config.yaml
arch: "densenet"
model: "masked image model"
dataset: "drawn branching plants"
train_examples: 72500
image_size: 32
crop_scale_min: 0.8
horizontal_flip: false
method: "simmim"
mask_ratio: 0.75
loss: "l1"
norm: "batchnorm"
hidden_act: "relu"
depths: [4, 4, 4, 4]
kernel_size: 3
stem: "single"
growth_rate: 24
init: "kaiming_normal"
optimizer: "muon"
muon_scale: "match_rms_adamw"
learning_rate: 0.0025
momentum: 0.95
nesterov: true
orthogonalizer: "newton_schulz_5"
adamw_lr_other_params: 0.0026
max_grad_norm: 1.0
max_steps: 20400
batch_size: 128
epochs: 36.0
lr_schedule: "cosine"
final_lr_fraction: 0.1
warmup_steps: 400
weight_decay: 0.0
adamw_weight_decay_other_params: 0
Rows from block 6 of a small masked image model, named by matrix and row number. Rows with one number belong to one channel. Each number is 128 + 32 x the weight over its row's rms, rounded and kept within 0 to 255. All counts start at 0. Numbers have three digits each.
After each channel's rows are labels from the 100 images, of 14976, where the channel reaches its highest value: "strongest on" is what is common among them. Only what is clearly more common there than usual is listed. The data: drawn branching plants. In brackets: how many of the 100.
# conv1: bottleneck pointwise conv (model.blocks.7.conv1.weight, 96x112x1x1), inputs 0-111
# conv2: growth 3x3 conv (model.blocks.7.conv2.weight, 24x96x3x3, transposed), outputs 0-23, a 3x3 kernel for each

conv1.42:124125141163089094101159081102071166150135139164093166073140116122186127139100103117106119203087151119101165132148127112121150091102115132160162139108086121093185108137092087119100097196149086159067125125117137101059132158149126162091124097098081152148176121194107147159088113184063154152128151111120127106168094068156083137167170137099
conv2.42:143172223135160170120108124065099162091133142078113144127122102110143104108103141091119066095166144069145100109089177136131120178170185090150094049107123103089128218193152133118171100053159114073076171103056126140113106099135095140147118107117074105127146134110147134119141135160177188163080127086128124157091135159124102084206164106179151152091067083116103043121152144135148117100162108085129087147128106101147107147122156208139177138175179158130107164106080126111102150158144096110079093130145106160108130157124119070102110115133111099096121113105141132118101168102095111150121107133158140124089122113102154149149138156137157140092131151074093147
strongest on: white flowers (57)

conv1.53:189191177162122154152169166165101147139127132098133107148088140119148135204163127148059133104129119107138118099164124167130092100183121132185082115167138125122126162139118148095084184092119094151088134097137139158130116111146168139146119169101128085080160127099178144117122166194165119156154188064114162133165057154155121139071080098168
conv2.53:040116142120152153103114117156133241106081232077087211146127105119136130066083090119117095117098104157093116155149202115133171090129168172100149189089158133125100107173181147139120160141103115123116135117127173158164113099101096056088124117154163116094171131124109079119195164091111100104090055059108126137101093147156105115146160128192148123115136113110099120131174152181144112113159081095148110082153099109121085100160143043154136104131212118187191100143137165126118113131116129117138147147145129135137112133118149186161124141132140157103172123165160134144168124130158089126118148146143082148081113106098145105071147141140135147140133115124133127
strongest on: night (47); white flowers (36)

conv1.51:141103094063147156135133162095131134115149150083134104107103097091146162181168107157107098123086134110105081115169150137152175137120142072135163177138181198152121120122133146109164150121096151140118083066139160070121114136087137092148105085113161103108100081152202107148126141127118067193161088111146146187107162170214154084099111126106
conv2.51:078091119076131140079101108154130153147103208158140145086117139083105117075133111188112092135081122153112119116064115090195149113117126123118161173090121120150078132151208146086134120129125157128124129096050116150110058163160067153135102134124152130141096086160096155160129104097106117107131164117164133099100118155154125104103113148105140104078130177139145152077077126134141139072136101094121161063125186099082091166167157089145135056108159080118205104123163140118113133113135149121109126091092149125129144135122063084144113146171149106139183168143117053119126086144212148083143128000150152061161132125122119115116121102111105138128131133099120150
strongest on: wide (52)

conv1.72:152127139037097132124140121135100138079122113148161118070112097139138152085150124152093099094118120096151147120115142118087139146180136188162149109096127134037143085087121149103128137111098097124136112068077066131075147144093088126176059155160131126082188105117112073120149072063084133145085156101147106133171112149090128134092154175107
conv2.72:153132124141158108109167118118101125119123128125134111071078073126137137117127111141121167142178155115127133200126185173135157105115130110126083158205146075164154133171140101128113140129163078098041167164156150147094093093093108085066100070112130073075163152170142124148136170134132118130157113164165169165119130095092123096058118086141170138116133158154123112141148149149118119088122122109116143086111085117124168151121156206158184117105120109141169123124150111134112106129109056135045091119134085092106103109105134134082178145120164164132119107118128075077163129077192167135125116097105073115162098114183178184212200196121114108141113129184171141
strongest on: white flowers (74)

conv1.17:128153118149071089116141161110127106080129160134140086077104122125225169121164134105125173119164180138134140142139149207113121103139155073164134136124115185081100159103129187159162100143108138158096158160125155091129149090100162130076114105166108128183160108119084154102090174135148146063150131170141030123144098098119113170098113159153
conv2.17:087105142131111141092109147129091124083076122111069144185136154102099141120109165143139082102088101100087132127141147155138116140157094142057116107061101129089134125142171104147166108121175117063069117077038180188130085146123123078110125151093127099072187128092122150125151152153116155130073097109134134146118133124104118095126159159140116157110106103127162147151157141138118121146185128159221128104133046102149130103101135083160124112119129149061090174130149141131088121145106095104076155158141153157167210171151144143104195116092193179149129154136124158077126144094156103091134090133166182148090092093065114088030108130137137168150124138123105162
strongest on: green leaves (91); two-way forks (73)

conv1.80:151092158108128099128121166118068064093083097153138145102100146120120179183155158140138158140151140078118134180139141088126175193099125182125105086123157122130133140141134164148070083118165120051128148096173155075111112122134110174153092108083139149140086141141127113092089113045138151095171079107183120115085088103168132130091169107186
conv2.80:074137112114144114108129069133089081223185142120113102130129120155205138153179167118090096135082100118106116160147164113132156160086169163099111159156059118123126150129086133131125134130134099152095131179191098070087093156130045102082081134088144101125106120125091094094131112150114130118135143135175123138106054115208169242099068089154058120107110152202120147101091160157162149153174085149152135131129139094124137146093096149151141078076130108165163080158161097127137136131134158157123088121114094101157103093108134081132076073116145128135155156207119107159104099156130137182111169141112130103118116157099133118136124184110109129136146103145152098
strongest on: thick trunk (65)

conv1.21:173114060166178134091146147130118043110090159143081129125121086116088166090141107086128128129138134059094137088110127140092110103073097161177125117102162101128125173133114109097137123155129085129147143220136153080122111112154143157113136069090084128113087177145126123101149163122136156082078131108112087079166081164187183090157103102132
conv2.21:112140200113126166114109129137126186113067107094081178153143132144117103119097145088119119125128099118092113123146116108127094149143114156115082100081067147025073158160152153165133098095163180128045163083070139106112094072085111097069158168112161136069213153131173146163185171172166128139108140140097114146051059107106133151135151129127123135143129132090098147122130186113124159177206160149157131128128136205169145101096122117070127107097126156143101166158130114127085116140100130126113106114097067095086127107144182115136127110088137092094109099081101119153112135151153162182100111168103099149141168177099109100062119097145160145134165146103132140
strongest on: thick trunk (71)

conv1.68:112109113128122106136108104126200087124126118143116132073127130126145153168101107178149074141116121145117181190098162139109125083094148101138131088128098108132108083155084144104125123139140096105088110052172108142128120093177092087086079122146175124134155107215146144120165158155071122078134166118160083047152160128217152088132165126095
conv2.68:091112165087163158130149095135112157090086114105061082127152126123159154118112108139123074080113121102142138077110031077130044129108161145102116122077116105081132166114152110145133105150145150097088122119086137095125093140158041149175070167111067073136123175142112165137142137124176127158151163194075089085124123096150133149203146137133126154123160176115110162095137154104151113145153140130094146145087130144090117150105085107026068100137150109108142081104111104098071161132110170164105145135157144095125122047112122136153102073100168109145143115154121105163145121199117149122084110092081191182117090092141110139157121117153096082148104123123075098
strongest on: narrow (47)

conv1.91:178170135094078098099091141146152151115063143071136127137134130126129113124121173128106097150112118160098138144168091130145142057171202159117174103112140165143163173186134100113120123121090078118105130148158146163140125188148128129099160115198106067083088108091114110153110061112121084172056081103134077111079105114108129106073130101100
conv2.91:145150170084078112130101111134095113083108097154143127086099067087126094094105048071089074086159122097143103106136129132157117134107145142148075170132098110124079151126107118097107112134157116096058154118050102167130118120088109102121101061147079060122154120140188127123152174093128200118103105105160118098123138136148111103100149133129155135112131101077105097099096163129106105120173168079121108074130095129084086152126100185131137123153144142178100127139030138120097079111094065089089096167136094139131117127116165136169133100113153128150088080071058037075098093053159090084122116099164133106094087087123163147147141144115122124110119131116151158
strongest on: red berries (38)

conv1.39:124129181067075085083124102110096111174117131112184154076074104119167107179126117136112112128112111109093152148150137089073162144119119169087174142154079142167124103156117113167141168109140174123099133091095118111103157061169156146125119067117136132113142166099085151189187143161116073140136177112130118125119147149093099100049073096077
conv2.39:072125089123155128165157156135126080158133110152119124111128113123137095136118091056145166091114144126109109104138134071140163144176125153136130151175105089146129136118193077082135121112156083156066135145079120126135105159118082197164115130134053099091081149128099120121141148131093106095110110093186147206173135154178100095113169152166125069098105156094141154118108101163098105143176090102135124065071137228215206230144111149114112080120119073139144068135166124162145136103144143089142117139106105124160080100095124149099151120117175191199144125117141122113110150103096107094098133082142110105072129132074127159105129166085146148114128138136122133
strongest on: red berries (58)

conv1.64:153101101165158097074177131188120111110148130132128134122116145139119144142128089100199061122097155111136137135145176145144142153180147102144121124157151072081071141139087144111119082107090158144182094141126156164082111141162125083152141082136158231155109196168146176127149101103162127154103130186152178131174120092134143145094063098109
conv2.64:125103131123064101144093089136126122091079142127148154153153133153172152129113155080093137160185184110164130208165127179152060115179134090156088083142054085148105091141155120154174107098115096090081052169169101150114154129102211182154152142091132125125098125112123141119156174164132131189077109150160162142167136123110108158164162135152163075120118133144109091154135104174141114182189072176188058104084067136153136136121120106117065158154131136112117143078097170149125125171119106130142136110103086100123125113096122132116099097101116093098134136104123105081162148125163121121114117127077079138167157162229203142128120110165135139125109163167125147
strongest on: white flowers (88); night (59)

conv1.71:072074092129069145184136161173179106151120069140094140074173135150185152116164142161116121108107183119090165094165132128131116154125107121081096107069132162133102143130140228133101116186107111121120165120162144095113136163101138125159136133191139115074101108100135157103158085172113169164109097161127131081144134142123155122096159207165
conv2.71:167170137120131130045096136112140161088148195063134152112158150134125137115095102147152125128113113144125124121086094153123129135090063136159143105068125131103139165138133140117132153081131110101104140116076161159101144139120123090109151161174137113146143094127147146137089104104077093068123123091156185195110100128113082054105117130132090133101117113106120173171082136107158151062084119084097148124167138070070167054084175135195221109097119101080113136135157107056049143103097049083079108133154161161204095113139159176131136100114140106138087144139132168091160170124125142104125113121133099172131102105163108136104087106070102109146130117193119143
strongest on: autumn leaves (74)

conv1.31:116202103144153080108113125099081159126109154098130135174123154120118118078101114131171079178131114117160218064132115175089112125121157074152128136125114142133146098101188122121074125098094087107107128147158128068164108091095091136091061117153144147117117158193132094115147131098136110106196086105168153186145097119064086159124122157167
conv2.31:120169043157142093130076113140121091142112069130126107121144164097144125078142146089093103104122128079110165108166125173141093130200148130102075155115100169112136104119089105134154097119119136141123122161118040078086137132097150168134081121131083170139118098137124113120068119116100128134128159146105119085166140104191132108123114143070093100076097084131106134148140103095122140067110108102176129121161109088125108101132105129146054150149122089121114107086102119043077104107156139062114085097089160188089148191135174129150167152153104104059104137106128131091100156086163139098164184069101200124118103109110106060093058070125132092113109076158149107
strongest on: two-way forks (93)

conv1.69:152088148134115115110173091155160110139197090150115107132137138168132117074142073109075144201109126168167105068160091195085114143114059151153079101144056126070106174142130161121149132128107104126195150117117161160190172117121119179153143133137173081125129173175138113142126131173130139078134128090156139129153096106161181083115141127115
conv2.69:109114122090101123109131113134132141119111123113164181178129142149106119145080128127127168183145100162131095134129146115132080169230195157146139108078123147065128154144102177167129153077153145114122141126098140157167153226210169182194129132125113149159199169154185174146070160168098169156045107135091132121089112137151143133160099109174140113179172101125100126181162185112131175098116102059120122122124080141146117092106143106126136112106112118081118118092113087099128171163093147112109128164163144139105096145111103100134093127131115120110174162118195187119203224137112155120090162118112108087130113130152125139187122132120109096103105108087115127
strongest on: white flowers (44)

conv1.46:161105176127154136123082114121134156058123173116104140127109107117136169137166104059147149113149068098071129099128143116151125093172108076144133145132136100129098108144087114192107130110159154141141079155171072164141159116130151153060123133140114110128170163093106104125136171107107181066102201094102079147118107239144071132123125157155
conv2.46:163142179126153133106116073127145119123137164120130128111084081062062026094093037142103091081097102131106089096123118116134092205105128090122104143155104106169086140120131076095120126139106101157139088114158171156122097097154110142117094118104066064081133104128113149135156137145207126104187153156139142150159138159110125131147091162170146107176166108091120131140162157122111157087147113063128089100107116171144139156140123143162193076096111089163170044158144124167113124153134113139149140137104116160120118127151137136151161116134173060097085107136094114136065116114100071080057094112118148083159175146108085075187145152132104097138149098074106118
strongest on: white flowers (84); two-way forks (69)

conv1.29:123102131142059114108102086094150134140138093098166155119099131089138137124156157152127161104112099131127036113154122143125145164139096124126125102082105121095200149139100148077163049101151181136137081084087094143083150110158150085174191195144124090118154188123168149117103126147104171126095179140129136083176144145094124046117098120156
conv2.29:155122116122135106107136125145121119115140110128135165129131145120154122122115108106098104138132098117132113136113149134143120153156134122181128092142118087101127168170134112122108132129112069074135095107115112126090116146102134205176130197125024092113092167147100138107126122068114117112118139125157174159111100096100099108118114143182157148162121126107129110155162097102094062151144093119119110108108096084141130122117101146132120152112109119092096128122121123142092155196098076078044084122113049062052003006038127160092093114101089128150116155129078134095140204126166073065129080103161089107130142112142136128163119095132130188123103158135105144
strongest on: pink blossoms (61)

conv1.14:205145153145126094118064139102089071117151174120171080092129104096093092104085164083133151160160151150132094139078105159141113150095155073120079090119115160057154135149154209098158128078147138098106081112137125126114123129154105131082096112119159150196143121164123082099146112152125139087131144099161195146117129103127098140106128034112
conv2.14:083108112094097122128132172109079124105084130083089127178170178157189159138144179083053116160072152144127083132077168166109168104124137098141114098118083144130179090130133103156140097160138102044054066121161066112136095141077170118138086124061134154142137161186121138130113086106122105061135145126143187161130152140102108190116122114138084164085091132124115080107091113133153135122188087141163112141097085124138148125170119137141101114182161139155109105111122144132103111185172081125098134129101136140107144121075129155146079105124140127115101172166088133103087075136110145128150145093189149119106111099131158148107121104161092137171109180208182219
strongest on: leaning left (52)

conv1.76:122143114096130174089142133190099083126099107146147136128139126169142041172092140080197099105131151129131146146110129119091186122105194135055125152135117126085079122104105106131157188134153110062136143111063168112121114137092084178121135150108104176156167091108080102129120085139139059095117151126102119128154098178126162184129101140068
conv2.76:079114143118110119089096069117152173148156105161212189140096114128069098139107138072139132124101105153137092150191154116085160060142085124137143120150122130168090098105088108123052184149095095087100071114108126129122139163124149161143154134106155085135113099112119086087147146123149119157153174132139151153121086097094035093095086076103103162126130164099107081174168132119145121123117103103099125102086112126072124108128154155166124104131115089123139113103132135076138135086127096062074123109104137138108079090096135220246185168131137128129164124108148071092178171161108146091061114129110086105076084125069124121121137102139125102150128122152138140
strongest on: thick trunk (66); wide (48)

conv1.7:160160080117124162130123102159166177132125133104124058090116157126162100079143145106144153144089102104107106157124133100159046160101109122116115134133084119178107136090129127164124093098151120073093077109048086138154150093188136149100074166167141110159065128133097127143097074162144188166084148095163147146124153163100150166046105140118
conv2.7:102122126092123140114090126074115108089138133061063110089126110068125094076130103081132091079108118087108124100125203118121136087078153126106093154116141158066115116157144125133212102097072110131081155151170093153150137112124079066097127126179151145086098135129063089086104084097103111149143129130130091120111089142122161160079118147127113115146092130186135102124111120163117133107130115121130101084134094091150133115172088124156103078129137107148112146165114094129079132128148051097078108088069174223143135144130071115062105116100112094099120113088089126143104141141057162111140125105197113083128085043141114106137133098184174176166111170150126157
strongest on: leaning left (38)

conv1.58:107190127140089150146165165096122101187143121110101137112159132104128142117097102089141137124133101125143150147103129087079124134110170152062144115119143141093159166099133147092066087131064138174152106169112085169105152161156142060182147092131169124196177107148078182127121101151100161048120170115145092103144119123107150196078065133114
conv2.58:074113114107111120131102110120110113124172164115147153137155172163202196117152134107151150116148166090153187137150138113131163121127108117167128123142138075170142067156159082136162095093181091174112085194143115107094138161141138140098130164111114079103092074079082088088112112104144114114118096127139137139128111106139124091135168144133118114112093115066110106081092075167182156161155118181203131128151063203189189188126127187143115143131126091123112132145128091146152050140098119122137150122106122119127110133085130151171141078098117130125037033086071059080095107101141125069095142137098146141145147112111113104147149137160189146150172161133157139
strongest on: bare (43)

conv1.87:073085103111119129139113143090101094160139101092098128116131108103089110094111096171146114141136165151122129175159151139129116129124146153145199130189124119114212171102110157036155138135173099157105148121096125155127089141097111076152097134118074135147075166119076193096108098137091110167173189118088098078107149161164169105075179113102
conv2.87:151135137139106102137122149134125157114115136095078137130126119130102128117112122132141098111126132093140157145162130122133168081111129169129135101106124149098089154109126127123102093135135120142126163057045122108130098077043149110064168141118156148132149166133164189168131134174134192194112152204140150140163142112174108097134178124139180127162173146111119100133176127170110106159147126130167138099106059104067146112100165140143142113115143146174161112143154099073116149153101101089102102080107044045084049000027167165117162117107201161135150108132155139096152107158134088080127120108158137125125133108114141120108127131163107126199131150169094129
strongest on: pink blossoms (80)

conv1.28:120174165151177120158155123135105071130192132146146143057119163140163113124083100094106093110109087093131094082107145072119083151203112141102103149137103093173168114147138092202098103163180115107102109124156148176175167102118124162082129140103145168136081171123091114157167088136085088147163057171106119146087178129116124124149103106105
conv2.28:118117086117109079122097064137223174082133137137179161141129146098091140110105086130119144093109141176091135166188122138120151193144182081113175111126173125116111077110151130129112117129125066087129077096113145183099078147125090118131115122157148157137130108103158166125161137115141145095165123102096108123103098153030111164099120110164167095144162135124104114186122112132157128074098114098146117063171133057086076103145116115159123071152142098174174103159168153122116134126156096087095108086114101127136076076099150178153137119184151119142094136136089153112082115089133081082148115116154095120081074079086075085070064089102136158117174170083127125
strongest on: wide (56)

conv1.0:120121110093124162106174137052112090109123124163109124115122118148064173134179132141095141128114178097066104111130129097167122188139122137155139109180077122096136153164169134117117167117136142077118087116179136203148095116190148141093122135108186098104150156119132103145088152157152096170068104120140097059113064118070137133048126162096
conv2.0:080110104064093146099101145111120140135116133107143142137154121156151130113078114083120120068127093074120065150075100063056118066093130193098121127077105065048081153156152105115092140115141100068073156144081178136124103148133129112101131143125057089123134139152145092149124131117131184153111103102189149161107088144127110134146110114163116095116103112178092069143130105150113107107213137103136142081124106126167148160167126130064112135132140117097103121114103074090122114150136113123048119120099101112119126144123102078112139085158137155182187117116161122080188190078091116172087118143149123164152098102116167148094132156165095172166116169161187197
strongest on: red berries (50)

conv1.57:130120124130193044136138144153131138084136156112125126171098115184176091129148086141121102113110171097073148136143132104128134121168111149085076143129083131083177110093148165140117118161141088196157113181110152159100107124090115144138111162174170128156109115148101128083123150117097025111134143242147162187117120110090097123117139114097
conv2.57:115150106122155126106113106140189142102101136109125139126155115089107100093046075117144160068072095142089127108064072199108085097124058102124155141090152121096134111125090136155130155138132154150059139137122123157099145136131174147153106146197175168152169123114140142095106155153104116098104092079135118100198169141118099155152142153090170123077089105142121128185126085145105106102146152113181122136218141134114109091128096094165117097110127073124146061127157168149129146158161115116114085138133134144127135129108177174063162151108150098090140134089172131050156122086130155132137133128075084156061069085071095137070118119081070078109115088097110082
strongest on: leaning right (43)

conv1.93:153118171190103138151110106153119101170156149133120090163157118144107141131146181058097087078129165181086155123121115155112109102089149127130112116075129162147176126158189103121007191123071150085125124089135131080089121153148164094142149164106165145143134131159139147142126117086084088102125150138143176132111132150101216174111125111145
conv2.93:126137097146189126152142125126104090136194087093177124102126158205163217185208163149161076106119092101098130163137162138145179131163186127157149136093140137102137047091081100180119139141136093111084143132127156123107128128119105191117126172149121140148092136154095098123076065108092047045104082084158149189114111124129118106116139129105091110077083177123126109099093065115143103145139159110101100095081107151137142117126167191164184077107124031158165104134171115124136118147150116142130134116097166158162097099149141142155169108118139139123149145126150132132173146143084081081121124133155131149163120124060104139119126123149184147125154104143186126
strongest on: red berries (37)

conv1.11:146144111102149208120103125168173116142187098176111111120100123117146139119114112098179120159120067112167133162131114127188098130115128155131115135121098120133090174063167142152148188130090145118125103180138126093076133119092068107107086136133136140083104084073207108126049069141084049151159122137136109155137092092114116158119181152098
conv2.11:084083089121079096123102118192131108188116115133134073107119120119088105160158125120097081116157121111126131089103109116159129117160156067123071139123130112141105097089142132109165096117143185143081129116074046138092116150077142191080129154119094133105110120121114123062109102116127164153153175148196118087134107100180164153102096144064075190114145183100126084119134079088156140114106140116087120114121100150100100121126145148150161131123125084143189095086159205182183152127085124079129092099098109093062151171067091120155166146142159162139153155115160173117141130125144177113185184051172191112107139150137153116104110144087103125075097115089137091
strongest on: two-way forks (77)

conv1.40:140149139108140116074163113172063109133115145124134125170106117158106142175124124063080087106044111146138118100126108113172155104115087154149161165154167179136227076123081131124137124109114108183108068118155121073117102195121119125151123121133158187122153111117083186125179103158112141172115087162080091145139114152166111098167092135154
conv2.40:114156196177188131134180084087082124136103145155170200104118119170178164145115139190149123159063090126068133198190140096125090125102125156091132110133152092137189113105130106125134104118145120159153093119129116124070191127075134114057183122135116093155132100172143128176133179155136158154106159156150113131132121092168094093121124093140189140146152116129138162142143163119145083136109126155110105124100115102066103172137161170137186106097106058138108064096133141130069137110085097080072054111109122104129070062161148127142140100114145144127080147140051120159104118166136118131104123153106089163142122153122131122105086120087081029129159116145155129
strongest on: red berries (39)

conv1.83:124069123116117135136131167120132136114160104180100103108114148127119122138099130142121203125086138106104188087123124117172149118086062124178153156114094111145180138118171073078197092092107081144122109144075094119117193115130062097112118120110102134115120130112182153144085156083116145048107141155167136180149130172154186164185147083098
conv2.83:106152120149165111137151123130110096118119126107105088135150152117114140151176155176153167078073152112078128153167164093153155158105131135150106171184127148165111137117130179101133177143159163158153128144088072098147114175108113199182139177126172182178193136146183183171139106175142111160168143144160127116148117190241235171132138090042115137133173160115108117142132104119171131129111107131117168156136143139125119179120139119157152108092087099127201123094138147155156187147119219135103110093119173144138162132147123135121124116095131145116159144144121081109107094143203167154147136156103198144156149096127132124128121170166131138139073092112072107
strongest on: autumn leaves (37)

conv1.89:089082087130133106078159161213116087121153162084133160133182115097117178159089159157082149160104110178179152164116144090142136151160132094148143100142137138079103119094094129092131116174137177148131138109158098162158099102120093155144096111176136141116063180153171116114114128109155054098174141195087132149105166134066139082105103099097
conv2.89:139153115122182162105123153172148143102108162138124185107068059135121106124099101125154141142143130171183105124127077162099057113156154125098136153120109186107087079128109101154117141106084168085073116135103092148137161168159149136185154161158130134157133129134161128148154160159205165149147115125185148184169134132096089132137139093188195098094155098127112106153157108089073091119122080141191090098171068094121084033134083070138101105124127087154209093144146112096112157122115110108109104134131117137110133121107121113139150128190195149206131148131103127109079072095093123070115105064060082123091104132102111122108079100120125100147133118159131132
strongest on: wide (55)

conv1.52:098111136129155103092113127109126141129137118141153168127176162126107109129093090097101117204123138130154126140127127129147106115165134180124138094147142170065152150111104149133093139122091102161127116143132143114100150127163130111111090107163182147129094125225133144091166075120184179049075166146097138106172159219111136180046106135051
conv2.52:129117113125096114126117144143141101114148119137167141121174148165183163117103125090127164101149184137150158118145127099113112108120129146162088128153133106134118113157144099123188102100169139148110121157109115148122127112113139123127137114142102123100103119105114117122192203229193186242211181255129140149112130106121117110129171111166173088148135077113102123132123085170183138147147111140187126156160098204189173223113149196152133159128119147138132161143123106144128121166146111139146134123122090123099120132122087051096141109143140180168117092096134114118120126119103132124111158140128141146188173144172154130183168161170154169115138125105110117
strongest on: white flowers (100); two-way forks (75)

conv1.59:135138153205081127104116154161124132057184131151117133139121155097126079138096169130108126104127110155164038141184091133169134082089160140104157088119105088188123105179104075085151136131143101125124145152151119145142121173121144052141200101171130137136096143162086102079159120169068147108167162151144119158150122157115125136159150055155
conv2.59:122109149060115107073100122132118110118118121089130142135143126114113145070082122154116080089073106121086109076093091120135052157167133162160119167077126115057088171128122168149141149145119130062142102110100127162101116146057138218156092188115119121135163161133186164165109083097183132135104114184125109111140149166176202167114097124098152164122095105123092102204154120083156188060092184041071160091108141083158128108163157149145145110125116114141124110104111131130114163159098155151101135128154156145138127129159145149127104164127069060121127133097155136083122101116123082046136112105147193191125109116133120117175154119123140146092127125099100101
strongest on: two-way forks (69)

conv1.15:091109162152193136126095082095108148112064124206103164126146085119147110102127074146097120160116114167059128150103111158129132167105169166088085123068103096175159136156119159107119136147160097159159132106147220169141088124131126105138138120081159089139141151086124186159136105070167078183115189130142108097179146168112117122148130119154
conv2.15:128107087080085078081139109133126109103089058115139100155158109123103115096114133086119109087110083117111101089114116084067111149117103092117136053082131117088148131086131149136132145135117166143107112111096122145133064114100148189191098144168106142121101138148118170160094107131112122091111126098119113098116148144171159112098135157104130180072094138164132138209149123178118134143138186088059175115120156089080135048068107118092125081111082102110087099145176111066105202133127120065096129122123115133138059082085146114096091095124066105090130111079143130071175222140117115151175118159184127157191157141128138144118108073112096114130141118113129086
strongest on: leaning right (62)

conv1.12:132168108186113102117136196128120122162165159069129152166152148094133135101079129174178186157143200158151122095095137153140105108126082142135129105016148066163119141165070132168126098095146125102143183127116140087113071131091106117117169128092114124142158063154160110143101085083102131156093159071115103117105113093145126098161158127116
conv2.12:124112138098082114109134084184117125193149102208113119106069048058031081101106147086139128112129109119137121124088101089060136144140164081151098148189066117152088154100103153149081113092104068119144128187146094104118146174111143208184097197173106114154091145139156137147112163186161139179188133147177150147106091135120180195154136073155146158148180129099084101119097131101122126195110102099130151127128155140144151154112164143136174147130114142104129116122125129091132142125104141135116123127111083075121112115121182148181146129105098119104121124121116112108137129142197164165133130138106210105162122171090114130149146168137117130176134141204119105
strongest on: thick trunk (73); leaning right (46)

conv1.48:089094132131086083094136127133102166114140084168111154101171123098126107103135085175130121159175161111173128142117091098129135103100127149105182179107118073067131108116133104101100122166072104151192085137153104136116120121083126145066097166146066170156065156105131023102073148096143178184127146144142110125109164119086165124129126087113
conv2.48:149171161145198185117124210134116160127105143130162155134159143094112099108101101071169223102169213100134106111130162130095114168154167113108057120134108165062040131140108126135147091099138114122086105154113073173151121106135176159104125116095107122084118133123119120148110139166102076110108053100147152109157139114124106110095127106112074057175154145122145098139131107162155126126091080141122054103132079101120117098128129118113104136108114158140142169124120075127097122156137082098065138147155056148128110155125133114056140139133129161168113118147094125109157166145146090087138141117188114123182213193157164163129121134210124119169097117109088104
strongest on: white flowers (100); night (49)

conv1.25:115123082162144154179182092138142115137154114123084177103145117112114123052098121147103141109167094134192126151095177079135135137142190091131137073137141161055157085094135138158101139075135153074165089130120132138153172134106200153086141132105198140163141073156136134102149209140094083104103128105137155166120182160081136139139106110133
conv2.25:174195167222253203162166165134153119111139110118152105172166183172176182145124147204203187178187163139164199148175103110100092109124084148197130166169113141140081128188189086102150112101139100165148118120108087151109082090098101132110082108098121140128125168134093144128103123115151158098130155134097157117078128113084114098136137136151130138203186167103128135105131133106121122158146123162152104176191108168125110159120103155168144124111103120123122104117117096145135097169156096124113153134114155166137084109103136154133109136100098128106116138143083130121104126129116142138110101099128142101138162188118173181126140116123119166111077145110131201
strongest on: night (91)